Rows from block 5 of the image encoder, named by matrix and row number. Rows with one number belong to one attention dimension. Each number is 200 + 40 x the weight over its row's rms, rounded and kept within 0 to 999. All counts start at 0. After the name is the row's rms in percent of the matrix's.
# q: attention query, key and value (stacked) (encoder.blocks.5.attn.qkv.weight, 576x192, the q third), inputs 96-191
# k: attention query, key and value (stacked) (encoder.blocks.5.attn.qkv.weight, 576x192, the k third), inputs 96-191
q.34,110,246,163,237,205,243,160,80,204,133,167,212,238,234,170,201,218,240,209,192,213,190,184,194,196,255,158,156,222,202,148,236,144,172,211,242,190,216,200,223,257,111,198,140,236,203,209,175,222,174,209,217,102,238,202,233,209,268,131,214,234,213,184,212,178,175,231,229,229,186,203,228,265,250,278,189,241,223,182,263,210,284,185,178,70,237,188,207,273,132,183,185,123,238,217,250,162
k.34,100,211,221,163,118,251,177,222,217,164,186,196,218,289,220,212,203,204,101,235,288,184,216,243,211,174,256,272,235,225,217,190,265,227,260,225,136,170,154,171,164,240,178,242,201,237,214,213,194,216,215,152,150,239,156,242,135,207,185,165,191,195,150,165,200,201,184,143,173,168,188,159,278,211,316,185,170,208,266,186,180,284,202,260,194,191,233,108,228,245,211,216,192,219,134,245,210
q.35,120,229,241,253,237,217,123,192,208,152,148,232,142,240,238,211,177,247,214,264,175,206,146,222,188,207,213,163,175,198,185,285,137,203,176,158,153,209,217,223,151,240,168,176,274,195,189,174,189,153,186,183,183,233,234,184,230,177,197,240,217,217,275,236,218,217,251,194,228,232,161,149,136,212,277,169,174,189,170,187,207,276,216,258,163,225,227,243,190,177,165,260,202,207,191,236,282
k.35,112,192,112,233,271,201,180,161,233,306,207,256,238,227,148,163,145,176,152,174,244,265,163,208,173,213,214,132,168,174,220,235,153,136,260,225,159,248,121,210,169,286,218,202,188,235,141,215,171,158,174,167,149,207,172,158,166,287,192,184,178,261,156,220,214,165,248,231,152,154,187,268,237,183,233,231,180,270,211,151,115,234,197,183,155,204,203,116,186,184,173,198,172,210,225,169,184
q.36,125,205,194,144,169,226,212,186,280,160,197,181,136,140,200,225,231,199,201,169,142,215,195,188,121,172,220,164,192,277,188,185,181,145,211,156,161,235,211,141,154,188,139,188,188,195,196,216,158,149,194,237,184,152,245,104,135,106,231,243,155,191,125,203,197,172,180,205,205,235,216,303,174,163,247,204,150,211,202,237,229,194,174,181,175,193,171,195,147,196,178,193,147,161,251,212,120
k.36,113,159,194,153,223,257,220,116,197,202,231,203,184,145,155,230,247,251,177,154,190,191,168,220,232,172,218,181,226,186,178,235,231,193,198,150,131,242,195,226,191,210,200,145,257,205,216,204,206,250,187,194,84,224,182,205,220,192,195,276,179,202,163,267,270,228,186,267,212,119,179,198,175,212,246,187,164,173,181,253,190,246,194,231,207,134,195,195,281,228,198,174,176,226,181,234,255
q.37,112,243,258,234,216,154,275,137,188,198,220,213,271,177,242,141,166,224,226,227,137,225,266,220,277,178,228,236,217,190,333,261,217,185,194,219,179,194,244,145,146,185,159,209,175,159,136,219,133,212,239,230,170,208,207,133,108,155,192,198,172,205,261,204,213,197,241,244,220,224,225,246,262,183,162,231,247,80,151,150,232,178,164,114,262,227,177,190,225,210,279,212,166,200,192,130,181
k.37,105,138,238,234,222,294,195,153,215,227,219,216,178,191,187,272,290,241,245,175,269,158,228,190,199,161,188,229,262,212,123,120,221,151,177,237,183,202,116,170,224,199,264,256,156,229,252,116,205,220,186,241,205,252,238,199,230,175,204,185,204,206,198,200,172,187,163,214,165,199,216,143,305,262,182,219,215,141,257,183,188,262,199,133,197,182,212,248,187,89,235,220,157,252,209,244,301
q.38,110,161,185,190,251,161,172,198,161,178,218,201,145,210,135,146,208,134,172,185,207,247,194,209,223,145,228,165,245,210,133,184,207,164,201,237,147,212,197,189,276,202,142,187,199,232,174,214,130,144,153,205,232,232,209,103,195,282,152,216,142,193,164,221,198,254,185,193,185,244,178,200,220,207,217,258,239,219,162,188,199,224,226,53,232,229,266,198,215,116,224,199,200,206,133,219,158
k.38,104,188,161,192,197,228,179,181,187,177,124,159,217,217,234,231,225,200,149,236,259,182,216,154,202,179,212,271,273,195,226,198,309,243,243,246,196,214,126,145,202,161,216,201,247,125,224,139,107,190,197,235,229,196,186,137,234,226,217,132,160,179,204,181,212,147,184,239,210,198,284,244,70,216,125,148,195,240,245,221,187,201,177,226,216,244,200,213,210,229,126,293,263,252,178,169,175
q.39,114,169,147,164,96,259,251,218,182,177,209,184,214,182,189,201,208,291,172,184,227,148,269,125,205,235,144,208,137,249,144,179,237,195,242,191,234,161,182,230,213,191,132,215,171,216,200,274,207,196,192,228,229,221,275,236,198,184,179,168,187,204,170,151,153,271,239,249,223,171,194,162,227,189,231,257,204,157,196,191,230,165,252,239,241,127,206,180,181,145,125,210,251,161,214,237,198
k.39,103,178,190,140,182,246,208,166,218,156,229,131,166,245,238,142,181,194,145,156,162,201,102,178,220,175,205,136,132,220,157,168,117,233,185,172,169,235,262,267,208,157,192,208,214,250,158,204,212,159,197,175,199,182,188,175,143,187,173,202,118,166,183,114,223,220,197,188,180,110,152,154,248,205,178,271,189,220,172,172,235,236,195,299,230,221,138,271,168,226,243,206,177,206,231,237,205
q.40,111,184,119,196,236,301,270,185,250,232,161,207,131,150,161,185,192,186,229,259,176,149,188,192,138,176,213,148,260,185,221,110,186,217,232,197,197,263,160,215,200,141,210,218,271,267,166,211,207,198,219,216,190,253,142,192,169,181,272,205,244,251,270,208,265,194,127,191,169,229,209,184,242,194,171,166,180,224,175,192,197,185,232,254,176,232,234,207,103,183,190,218,200,221,144,152,134
k.40,105,107,95,133,185,223,148,242,178,267,196,244,223,165,184,177,277,192,207,158,201,199,181,245,217,178,122,210,153,118,217,185,217,230,196,191,204,178,179,202,189,225,144,199,247,248,219,229,170,249,219,214,187,269,158,178,246,183,278,260,216,221,160,187,179,146,165,179,206,164,256,260,158,166,207,145,182,227,171,237,137,213,230,191,223,207,271,199,188,295,150,173,255,211,256,265,226
q.41,117,249,151,189,132,164,165,166,225,174,181,169,188,215,186,237,225,228,203,208,178,159,201,208,248,185,110,121,219,242,131,359,226,139,246,215,246,242,210,220,155,207,229,193,170,229,156,200,194,242,119,201,126,224,226,188,185,233,244,174,217,182,206,214,202,164,268,220,230,132,134,174,227,177,196,232,164,252,173,200,186,214,212,175,198,191,255,162,217,199,276,213,169,170,213,150,173
k.41,101,203,271,228,183,210,236,210,227,287,175,149,250,185,207,215,197,220,187,226,196,195,240,271,216,197,231,186,221,162,217,185,238,121,241,200,154,298,271,182,191,134,136,183,309,192,166,213,168,151,177,223,147,178,187,247,170,180,210,214,201,162,194,217,206,192,166,201,93,282,144,244,248,220,195,167,233,234,201,219,264,167,175,174,208,252,142,158,147,168,182,179,162,233,231,133,212
q.42,114,184,177,154,167,287,152,151,224,221,206,243,210,259,238,242,193,205,190,227,162,239,164,180,219,214,169,173,213,272,243,171,163,209,242,246,164,233,218,174,136,172,220,235,182,208,200,221,248,238,166,241,170,245,205,233,131,173,182,226,243,172,177,212,132,134,244,223,199,116,210,220,200,181,173,182,234,218,260,234,164,164,198,199,169,250,116,185,139,219,246,234,166,232,203,213,214
k.42,106,259,241,210,142,237,215,270,175,197,182,226,127,232,147,223,253,175,234,203,160,230,198,172,236,262,245,188,205,231,142,219,219,256,165,204,157,93,225,234,125,186,177,173,222,192,159,255,186,176,213,216,187,172,168,248,221,175,192,203,171,181,138,185,231,217,183,187,233,149,214,201,198,179,284,169,265,161,171,167,238,236,112,276,108,215,316,155,190,206,243,199,179,198,157,253,220
q.43,115,241,213,183,233,245,238,136,192,216,190,140,257,246,182,230,219,198,267,131,221,243,215,205,190,199,218,207,245,218,143,247,217,181,206,162,178,201,178,158,176,160,235,148,246,211,214,156,217,166,190,176,195,217,211,191,265,224,156,192,228,254,215,143,202,213,268,154,175,237,188,193,194,202,201,211,119,176,179,103,166,182,237,185,221,211,192,149,297,159,205,90,211,203,182,174,125
k.43,107,149,220,206,196,167,150,217,166,152,135,187,165,169,200,179,168,203,210,220,207,210,215,224,175,298,192,241,222,195,207,123,239,254,150,235,187,205,149,186,264,195,193,274,237,164,159,144,177,253,275,216,225,154,244,230,200,221,262,155,228,189,224,218,166,274,235,213,287,236,234,222,227,239,250,170,209,194,249,257,134,148,233,131,264,179,201,161,241,257,146,230,203,203,251,208,187
q.44,109,212,137,277,193,246,212,219,221,166,164,156,241,170,180,207,196,201,254,194,149,227,140,166,191,172,237,232,168,252,191,236,226,180,199,145,231,211,277,310,187,243,246,219,173,230,224,214,191,190,225,198,213,83,138,255,138,186,168,202,152,168,171,293,138,184,190,188,295,133,208,172,189,186,222,178,210,195,204,252,146,211,162,199,159,151,230,184,149,170,138,202,223,146,197,239,270
k.44,101,177,237,207,316,147,173,228,223,302,222,97,242,239,248,216,171,162,250,202,237,150,148,263,190,197,233,131,149,196,215,194,257,164,246,206,229,226,150,175,189,250,183,258,106,128,213,248,222,134,154,206,171,246,192,169,202,221,178,182,269,238,205,231,175,161,221,250,175,203,203,110,236,214,268,250,200,213,204,211,228,235,205,196,141,226,130,242,141,243,259,199,172,186,253,223,204
q.45,122,208,129,161,204,208,172,222,195,265,251,178,251,230,213,203,214,189,179,295,211,237,246,210,229,255,163,197,189,161,163,191,181,228,139,160,189,237,257,239,154,213,233,159,166,255,217,142,158,208,284,190,195,171,182,254,194,264,252,246,130,164,206,149,204,255,254,164,178,161,197,199,233,207,215,134,222,234,191,187,233,128,126,208,201,128,167,144,227,140,174,168,224,197,184,156,278
k.45,118,281,279,167,245,249,160,285,209,260,203,191,192,220,262,268,241,133,178,163,161,174,146,199,141,220,191,220,209,270,149,182,253,145,203,186,187,155,202,185,187,248,210,226,163,150,198,216,235,168,231,193,194,204,225,206,282,185,209,176,143,209,254,194,224,219,221,189,163,171,201,141,236,195,192,207,220,233,153,239,194,272,181,190,223,237,199,129,184,200,220,211,184,162,136,174,141
q.46,113,175,141,197,168,198,205,198,270,169,159,174,175,132,174,231,210,180,209,244,199,179,180,183,232,178,192,200,140,186,175,176,185,138,215,194,169,172,290,159,127,205,196,217,216,220,156,201,223,190,217,191,198,163,190,157,204,238,232,228,207,196,174,216,198,238,207,130,214,257,105,196,187,110,177,210,185,236,186,167,220,223,232,237,182,185,228,155,109,166,182,177,325,232,143,169,192
k.46,114,242,226,222,210,175,162,110,109,297,241,213,228,95,228,169,188,268,143,186,201,146,234,202,227,228,157,209,232,216,142,156,125,213,206,258,186,217,231,122,183,192,274,166,241,273,174,232,175,238,227,187,189,228,174,210,232,196,232,227,294,217,256,215,146,197,206,238,264,186,162,190,176,206,224,194,192,251,166,177,262,258,148,190,195,204,211,206,170,244,176,165,282,200,245,153,140
q.47,126,199,175,174,160,187,145,134,169,197,191,190,294,138,192,173,177,205,238,235,186,199,184,245,264,198,199,237,219,195,254,203,197,231,75,215,251,328,215,127,272,192,239,175,173,260,224,176,235,216,268,225,216,191,241,181,203,205,185,228,176,232,180,150,190,264,201,239,225,164,205,171,168,197,232,169,236,227,247,255,100,224,161,184,199,219,140,186,253,195,150,239,224,246,220,164,233
k.47,113,214,200,231,171,194,195,208,208,114,199,221,201,164,218,225,180,217,165,151,220,144,220,240,192,218,168,166,197,215,157,170,224,203,186,248,237,188,254,157,138,202,247,212,230,165,237,192,207,164,275,183,223,168,204,214,190,255,210,218,158,188,165,200,144,171,184,111,241,229,173,166,257,257,251,212,265,194,192,256,130,157,176,168,186,204,146,153,221,185,164,185,236,279,133,143,167
q.48,123,218,229,204,252,174,139,214,208,192,209,190,187,165,233,209,170,197,207,172,171,323,142,187,199,162,249,212,224,156,239,180,202,191,167,302,186,235,187,147,147,180,207,229,147,169,169,154,204,280,186,238,175,215,239,181,185,166,193,163,143,131,142,211,233,232,152,193,206,242,206,186,337,247,194,254,228,183,182,206,202,158,199,154,216,229,227,205,183,265,207,220,166,108,125,244,254
k.48,116,205,212,179,258,189,133,241,230,147,251,201,239,193,169,166,197,234,169,249,269,170,169,105,249,212,188,275,213,160,232,257,224,114,215,261,200,234,202,241,244,224,228,240,167,222,198,272,212,239,173,248,193,150,132,234,164,146,186,301,190,117,159,249,218,148,117,213,198,219,237,148,186,186,121,178,151,219,218,182,176,201,237,209,213,138,246,205,70,154,155,247,224,218,165,151,205
q.49,117,207,159,209,159,175,276,208,222,285,102,186,220,197,158,197,198,212,133,227,154,169,167,153,175,207,190,210,244,185,267,242,205,205,150,140,124,183,210,242,149,192,251,182,232,187,233,211,236,175,229,152,157,214,196,157,211,217,180,194,222,138,184,211,175,281,206,312,144,214,214,134,165,177,183,162,195,157,206,155,161,274,252,174,180,238,206,187,286,221,181,79,254,223,239,233,123
k.49,108,206,242,223,215,117,235,229,220,194,120,220,150,185,205,170,192,202,188,160,242,228,197,189,243,193,209,183,212,189,197,221,145,227,184,116,289,236,157,179,147,147,255,268,184,219,174,153,201,225,245,172,224,222,229,184,272,178,236,169,137,230,119,239,149,201,184,207,153,196,179,134,184,210,218,218,185,266,156,148,141,177,164,224,192,202,218,207,253,194,141,168,169,213,254,260,229
q.50,114,187,189,251,293,216,205,245,228,240,297,123,224,162,207,198,248,159,234,232,201,145,157,201,201,135,142,272,194,172,184,222,207,208,198,183,148,181,205,197,246,238,237,219,224,182,175,155,217,247,157,197,170,242,218,210,200,164,216,172,224,207,180,198,175,204,194,157,226,184,177,202,206,214,219,246,152,224,269,229,146,141,263,230,129,178,208,263,181,241,81,250,222,206,174,158,184
k.50,116,202,248,177,175,184,253,205,140,152,203,206,245,214,213,241,104,156,258,201,176,183,185,195,187,191,145,177,169,225,209,216,164,246,170,220,196,320,207,215,169,193,208,163,171,180,262,244,199,175,192,184,216,266,115,189,195,207,230,223,228,221,217,192,196,205,180,182,257,226,155,184,184,215,255,210,190,216,250,235,210,199,236,154,182,195,216,204,190,182,229,241,280,159,188,189,196
q.51,116,223,209,217,192,211,248,217,194,228,191,236,219,145,241,255,252,204,175,200,198,136,195,155,214,181,165,206,204,111,198,171,176,212,176,135,196,264,235,195,190,123,168,231,133,193,174,242,225,202,252,177,222,236,173,192,234,223,195,203,214,213,153,206,200,182,155,132,219,237,217,284,174,209,215,199,254,99,143,208,183,195,140,209,233,251,241,281,203,222,251,195,136,213,255,206,202
k.51,110,261,155,170,292,294,221,145,181,205,189,195,179,207,223,255,230,182,185,252,141,150,202,180,228,182,162,248,287,145,171,183,225,188,208,141,265,209,173,236,210,237,257,276,271,147,193,236,272,264,164,231,158,206,188,126,168,163,227,245,223,198,220,169,229,228,214,193,191,171,202,168,235,237,215,171,195,196,158,154,200,248,200,207,196,223,150,256,183,170,208,200,206,144,195,155,203
q.52,117,187,217,154,154,194,240,231,266,224,164,190,225,164,210,186,213,202,89,127,167,268,213,199,206,248,160,176,198,172,222,195,203,261,256,182,314,254,164,165,174,184,213,211,158,205,199,226,133,192,295,240,213,209,270,161,170,191,173,263,255,196,203,248,164,185,251,255,161,175,161,236,205,170,226,171,238,134,221,264,329,196,206,206,127,154,214,211,227,182,255,194,170,140,278,190,189
k.52,118,194,188,101,207,204,193,226,264,205,121,179,150,213,210,238,219,241,130,194,217,262,182,104,189,281,219,162,237,251,213,154,151,235,262,194,199,184,190,178,178,203,174,261,193,139,130,174,162,190,204,149,167,172,287,135,175,182,190,158,187,152,213,186,154,214,176,190,111,100,219,156,197,168,157,187,266,158,227,184,274,219,172,255,187,239,244,151,222,99,234,222,142,132,223,229,230
q.53,116,119,194,126,196,161,243,265,134,168,183,233,165,232,182,119,197,228,188,226,159,182,196,244,258,237,230,230,175,150,112,177,197,202,219,152,196,179,190,206,220,202,218,179,200,162,216,153,203,190,185,178,263,115,183,261,270,223,218,274,195,234,270,239,291,232,187,150,196,150,198,194,105,198,208,135,226,247,151,255,149,147,212,126,161,184,245,240,255,229,164,190,257,184,191,211,220
k.53,114,207,203,193,192,143,188,226,215,171,199,192,191,241,212,164,173,205,217,211,232,265,194,245,184,192,202,165,129,261,231,186,152,164,187,189,230,189,241,190,169,186,222,245,197,208,179,173,252,140,216,200,207,162,204,144,242,177,168,157,194,137,235,148,257,167,156,179,102,237,165,144,179,215,192,275,191,245,195,202,234,217,113,153,243,141,158,213,186,226,163,155,221,193,257,205,220
q.54,113,205,256,276,137,164,205,189,324,138,142,204,167,189,261,187,136,195,227,257,249,192,168,210,238,182,246,170,180,260,203,166,145,197,199,187,241,239,91,194,242,155,220,193,178,131,240,166,147,188,217,256,218,185,254,230,208,232,175,165,193,298,172,195,283,173,190,221,234,204,276,250,183,186,203,238,148,195,147,215,154,120,226,169,259,178,151,222,210,180,279,232,208,210,242,193,209
k.54,104,129,190,177,177,194,227,150,306,191,209,199,185,175,195,236,198,203,272,165,264,174,177,169,272,247,176,166,183,90,209,205,240,186,213,167,146,92,211,219,197,266,203,218,146,237,145,242,199,130,165,217,279,241,223,225,222,179,185,219,156,215,260,177,256,171,167,154,178,241,211,201,298,203,213,172,248,169,175,312,244,180,152,165,184,184,185,258,209,180,208,238,188,177,274,189,223
q.55,111,219,248,103,242,229,206,178,140,220,185,191,168,209,256,189,177,244,225,231,222,128,196,158,159,154,171,199,164,243,179,235,174,178,179,240,229,213,201,186,167,161,157,211,255,205,189,201,174,161,210,201,179,131,195,278,216,247,211,261,144,231,201,245,164,199,259,188,246,163,207,196,217,186,206,232,240,199,208,257,166,153,164,180,179,226,217,238,214,196,240,283,215,276,183,298,168
k.55,104,266,137,185,144,249,209,180,172,171,137,221,206,173,148,205,203,201,205,208,211,180,250,196,198,216,240,153,259,166,170,179,203,144,211,159,170,194,209,193,197,290,234,222,215,286,177,78,228,158,252,196,217,148,129,233,195,233,149,199,202,194,253,200,174,279,178,199,175,258,262,189,170,214,185,227,186,152,272,136,221,240,212,176,247,149,144,194,194,246,221,164,183,243,195,210,208
q.56,120,243,141,189,191,200,259,196,256,158,163,175,244,240,171,206,246,204,137,237,144,258,236,187,225,157,286,158,209,224,184,199,263,103,123,129,192,234,208,253,173,276,197,193,209,200,276,199,205,171,162,246,189,184,179,227,179,155,216,196,202,231,247,294,184,191,190,175,248,261,155,240,256,213,202,171,147,209,180,213,147,203,188,189,201,159,205,201,235,169,151,203,224,153,225,285,228
k.56,116,182,220,153,250,145,277,239,229,150,188,222,199,188,258,184,163,209,201,189,224,211,152,189,208,213,198,203,183,223,209,218,261,247,217,167,165,185,167,234,168,186,183,179,181,185,159,229,243,165,161,179,196,199,213,212,268,160,161,247,194,233,134,220,196,178,188,242,138,231,223,153,169,253,204,293,222,216,225,191,154,176,127,285,142,231,198,204,83,156,189,258,148,128,234,196,220
q.57,112,143,231,210,176,204,244,178,215,272,116,215,194,162,192,200,222,196,197,201,83,176,175,309,253,201,259,190,145,221,187,123,249,181,204,149,275,200,251,186,228,169,201,233,215,242,166,266,178,231,274,142,177,219,229,218,213,224,185,204,210,200,158,178,224,162,127,224,221,217,232,175,77,211,184,219,123,233,241,217,164,194,240,186,201,221,141,216,191,179,170,183,167,156,129,230,173
k.57,115,193,186,223,212,184,247,249,191,152,169,236,218,215,168,146,236,205,237,200,265,210,201,293,152,209,190,174,190,234,209,164,197,202,138,142,210,237,236,230,231,235,266,189,196,162,268,186,235,201,172,183,238,234,253,242,168,103,137,221,219,226,146,259,156,195,224,225,174,167,218,214,131,158,194,147,181,177,214,141,185,202,127,138,241,176,128,231,214,193,171,188,169,244,247,264,239
q.58,123,213,215,161,267,258,196,194,207,214,190,169,213,248,157,173,154,201,233,181,267,202,243,139,184,262,148,110,189,237,148,178,200,248,240,190,163,89,253,260,175,230,100,204,251,185,204,203,222,186,164,225,253,150,193,242,214,275,236,296,202,191,249,190,205,228,183,237,243,194,166,132,206,112,206,226,257,196,190,194,191,264,176,181,181,246,203,147,184,169,220,244,184,127,223,211,149
k.58,121,223,188,255,264,230,136,204,287,199,184,183,212,169,214,177,142,182,194,179,220,211,168,161,207,142,287,176,189,153,142,235,207,252,201,183,187,143,134,243,239,116,182,200,178,148,204,143,281,205,164,256,192,226,213,202,182,206,242,144,238,227,240,160,188,322,200,191,215,207,277,224,198,212,178,201,224,233,194,215,219,247,179,249,266,200,243,219,287,258,230,204,191,253,220,184,203
q.59,123,186,230,213,202,155,157,172,183,282,251,211,224,199,164,233,225,180,241,262,276,228,246,241,195,173,233,175,252,185,158,153,272,247,281,210,218,273,151,175,209,226,157,183,109,243,165,173,151,162,251,187,134,225,252,146,215,175,197,203,190,132,215,230,118,153,132,183,152,165,209,283,171,186,253,209,286,163,214,178,182,219,212,207,226,217,189,214,256,170,259,303,168,176,192,220,219
k.59,115,240,171,159,153,225,198,157,243,198,125,159,224,218,158,177,206,235,190,272,207,168,138,147,250,173,223,82,260,224,200,132,208,166,206,224,237,200,161,190,181,235,262,162,214,128,212,203,140,204,159,232,140,151,131,178,167,211,237,182,190,202,152,232,205,169,245,218,185,197,248,189,146,148,133,156,244,200,151,273,213,186,218,223,106,278,185,236,268,162,243,174,188,261,250,54,228
q.60,112,212,145,194,198,201,217,251,164,170,174,245,160,216,177,221,252,265,198,163,192,130,254,193,230,125,132,189,192,119,189,207,222,211,195,186,234,253,174,164,208,220,192,125,207,182,213,222,234,191,222,177,215,193,222,210,210,205,151,129,201,174,210,193,192,153,240,197,185,213,173,293,168,196,237,189,231,196,161,132,212,112,196,177,178,170,198,275,206,181,223,152,191,124,228,123,261
k.60,103,187,281,143,186,194,193,194,155,175,219,205,206,192,245,192,122,250,211,235,141,208,269,199,152,227,146,285,191,174,247,241,187,191,217,154,210,228,251,122,188,113,220,178,186,189,171,262,188,177,167,155,201,227,252,288,160,206,222,214,223,169,244,145,251,187,232,264,117,205,195,215,188,168,199,235,183,233,202,213,208,244,213,202,283,226,146,180,152,191,201,225,184,139,221,137,243
q.61,124,227,172,209,175,227,277,152,178,215,145,157,208,183,132,193,160,180,163,172,265,167,193,166,217,271,195,266,157,164,133,227,206,135,211,227,185,211,136,195,220,264,196,209,232,189,192,178,254,169,137,210,280,243,165,133,157,223,225,185,197,221,195,221,306,264,178,230,269,200,205,175,163,217,158,151,213,191,170,166,162,239,217,191,280,212,249,232,176,195,188,236,208,163,180,239,109
k.61,108,227,203,152,196,190,104,227,207,172,180,165,276,173,143,187,203,203,227,127,222,171,238,276,213,204,177,166,158,186,237,208,132,227,133,208,314,206,238,230,210,221,215,195,163,183,126,200,210,162,218,173,147,229,228,223,163,166,214,258,213,224,195,162,258,214,260,197,177,198,175,230,197,269,198,215,158,235,278,119,235,180,230,238,234,210,198,266,131,229,146,230,244,205,173,231,315
q.62,124,192,247,159,146,160,189,214,190,197,166,249,210,226,133,177,257,148,196,234,263,200,170,176,102,226,166,190,156,142,249,221,255,215,230,197,212,201,173,213,215,167,247,180,175,187,231,220,158,183,133,103,251,241,158,226,262,203,237,149,184,227,166,221,200,197,232,164,223,160,166,178,222,152,242,152,206,163,150,173,243,214,189,150,265,269,175,204,222,106,208,214,212,148,236,202,219
k.62,119,235,294,221,156,191,237,200,124,124,186,122,204,247,194,187,216,191,173,238,213,200,233,212,208,210,246,254,218,174,176,199,182,172,219,152,230,188,206,236,175,179,230,206,227,189,253,239,198,181,167,191,230,189,243,208,210,210,167,188,210,226,254,239,206,215,268,190,224,235,200,201,193,238,193,272,213,220,192,147,157,236,175,215,244,204,187,226,216,281,125,284,179,161,181,234,188
q.63,119,228,242,206,159,139,205,218,204,197,259,134,262,257,183,254,177,147,233,157,188,181,184,222,250,161,188,192,218,243,215,184,218,212,206,214,194,194,297,208,176,281,205,186,160,228,203,138,221,231,198,144,169,206,267,226,248,158,259,141,314,203,228,227,210,206,182,229,191,226,247,218,280,171,189,179,193,145,136,226,273,238,178,232,154,99,230,136,177,187,291,186,220,180,204,211,202
k.63,120,148,250,159,199,149,181,211,190,216,165,199,245,229,245,243,218,165,232,280,216,112,120,212,130,198,259,110,197,168,175,178,217,154,199,214,146,224,108,217,240,187,150,269,213,193,179,261,191,218,202,165,197,239,193,171,188,195,216,213,185,181,274,207,159,256,203,176,186,245,149,162,240,158,200,207,271,213,167,140,186,218,129,160,245,191,276,178,228,197,252,158,172,202,169,210,164
q.64,091,133,192,178,216,206,275,197,228,179,227,217,164,164,131,206,197,107,182,178,190,198,149,245,176,166,213,253,244,258,130,250,203,190,228,269,177,178,190,186,114,240,207,154,236,180,177,174,231,188,176,229,221,258,164,152,191,179,196,219,167,226,199,261,136,241,191,217,167,234,108,209,170,255,290,254,137,230,149,227,247,194,238,190,173,229,213,215,175,162,276,145,211,216,211,154,171
k.64,097,156,164,217,188,198,289,119,221,161,130,217,165,191,236,197,223,212,195,183,178,176,236,235,259,177,177,197,227,294,193,173,248,175,210,236,229,249,157,230,208,192,197,156,289,216,174,226,226,186,241,214,216,173,198,184,212,228,192,195,193,302,233,173,183,169,146,164,241,187,159,129,141,246,190,145,171,212,255,255,228,193,231,217,226,227,188,238,236,206,146,138,231,159,329,185,146
q.65,101,233,208,244,245,185,203,198,182,253,145,240,227,182,158,227,230,224,169,219,230,205,205,175,133,95,230,208,179,230,173,127,156,205,180,116,182,190,211,171,183,285,161,226,171,207,209,196,168,184,160,192,209,238,211,167,241,211,111,187,189,192,153,234,274,185,194,186,159,149,190,185,170,133,247,165,195,177,167,170,209,215,329,195,132,140,241,225,193,225,137,206,140,224,176,215,147
k.65,107,167,226,167,141,208,159,247,205,199,294,193,130,242,215,225,265,227,325,239,189,220,179,209,169,186,172,250,179,193,247,203,189,135,160,193,165,112,184,173,149,176,186,195,187,243,188,240,196,160,193,203,154,319,177,124,212,223,175,170,232,233,177,276,160,160,197,163,250,110,148,191,267,151,177,197,242,209,200,186,261,206,151,209,212,148,245,185,100,238,290,280,176,245,155,202,221
q.66,100,142,185,175,163,173,217,238,154,128,234,191,221,180,216,151,144,131,214,208,172,155,221,291,218,175,213,266,176,248,160,202,176,230,237,180,282,226,232,192,239,148,234,294,168,225,177,185,175,157,219,233,225,264,137,268,270,142,110,222,177,181,183,187,170,167,215,196,210,229,156,225,215,199,246,207,252,139,218,218,172,270,248,165,152,180,184,180,195,215,218,168,193,193,177,169,246
k.66,108,237,239,187,197,176,229,181,174,182,235,149,137,115,269,167,136,149,160,158,189,169,225,222,216,141,180,223,124,199,255,177,220,219,224,200,123,256,146,212,161,147,270,193,244,249,198,242,192,223,144,237,179,128,193,192,146,155,167,250,197,213,184,247,146,171,193,235,200,149,277,185,214,191,184,219,160,221,275,272,115,173,234,157,142,261,151,248,174,224,141,234,171,227,240,231,290
q.67,097,266,170,133,219,276,179,225,202,199,200,227,181,227,182,221,216,146,222,178,176,277,198,252,180,232,243,176,193,176,176,121,165,170,173,150,258,192,139,169,209,304,190,217,166,228,282,189,193,139,155,143,158,255,251,163,181,150,195,212,202,185,213,226,224,183,170,191,227,175,212,156,177,123,221,267,188,174,168,195,178,235,243,185,185,186,272,196,132,286,210,192,177,229,164,164,272
k.67,108,160,209,230,276,212,206,275,211,203,200,238,177,234,217,177,145,166,196,229,117,198,290,206,286,172,210,253,233,151,239,131,233,210,175,133,159,181,182,230,114,209,172,152,178,108,172,233,214,184,202,220,211,296,255,147,147,177,185,209,177,183,212,250,269,163,260,210,155,154,137,108,206,177,190,276,227,150,193,200,214,144,164,250,224,182,221,214,116,186,215,196,259,217,150,221,229
q.68,104,192,179,259,237,215,235,169,189,229,234,240,279,217,154,204,227,208,209,142,258,259,227,181,181,76,239,206,199,252,268,225,211,242,183,178,183,201,180,171,199,177,162,202,154,183,276,147,149,199,169,193,168,204,150,203,227,185,169,237,193,191,191,190,196,241,242,237,185,227,176,210,257,193,246,216,168,155,258,206,152,118,248,160,215,179,249,228,136,194,171,160,178,232,210,178,176
k.68,118,244,196,306,264,202,158,243,211,232,160,138,82,186,189,213,151,224,201,180,202,196,190,179,186,221,211,176,228,225,200,255,280,222,181,225,209,171,222,210,176,202,302,184,180,275,182,277,189,238,197,129,190,222,195,190,228,202,245,196,161,239,175,181,176,128,220,131,237,146,205,225,217,173,246,218,192,162,211,181,190,148,251,223,211,186,213,161,162,259,166,107,172,232,162,161,251
q.69,110,213,205,211,161,188,248,228,211,190,188,229,211,138,229,282,197,162,192,229,182,283,188,186,197,180,220,216,186,260,173,148,169,223,119,158,111,244,200,201,148,228,162,220,190,214,153,199,178,199,217,195,227,180,231,184,162,210,284,197,227,185,214,125,189,169,170,187,216,255,175,209,198,189,155,217,200,149,148,186,190,180,188,201,187,167,170,217,198,252,151,199,191,164,136,206,117
k.69,121,242,179,199,222,197,243,192,188,254,247,226,303,234,279,166,167,244,235,229,164,231,217,164,212,226,215,264,232,232,230,244,188,188,161,225,210,211,117,200,211,221,270,197,262,120,169,228,196,247,146,257,268,242,209,156,138,227,233,217,255,274,166,201,227,222,241,193,168,210,148,171,337,218,239,255,179,172,243,226,195,244,235,213,278,235,220,234,246,225,181,165,219,153,227,214,175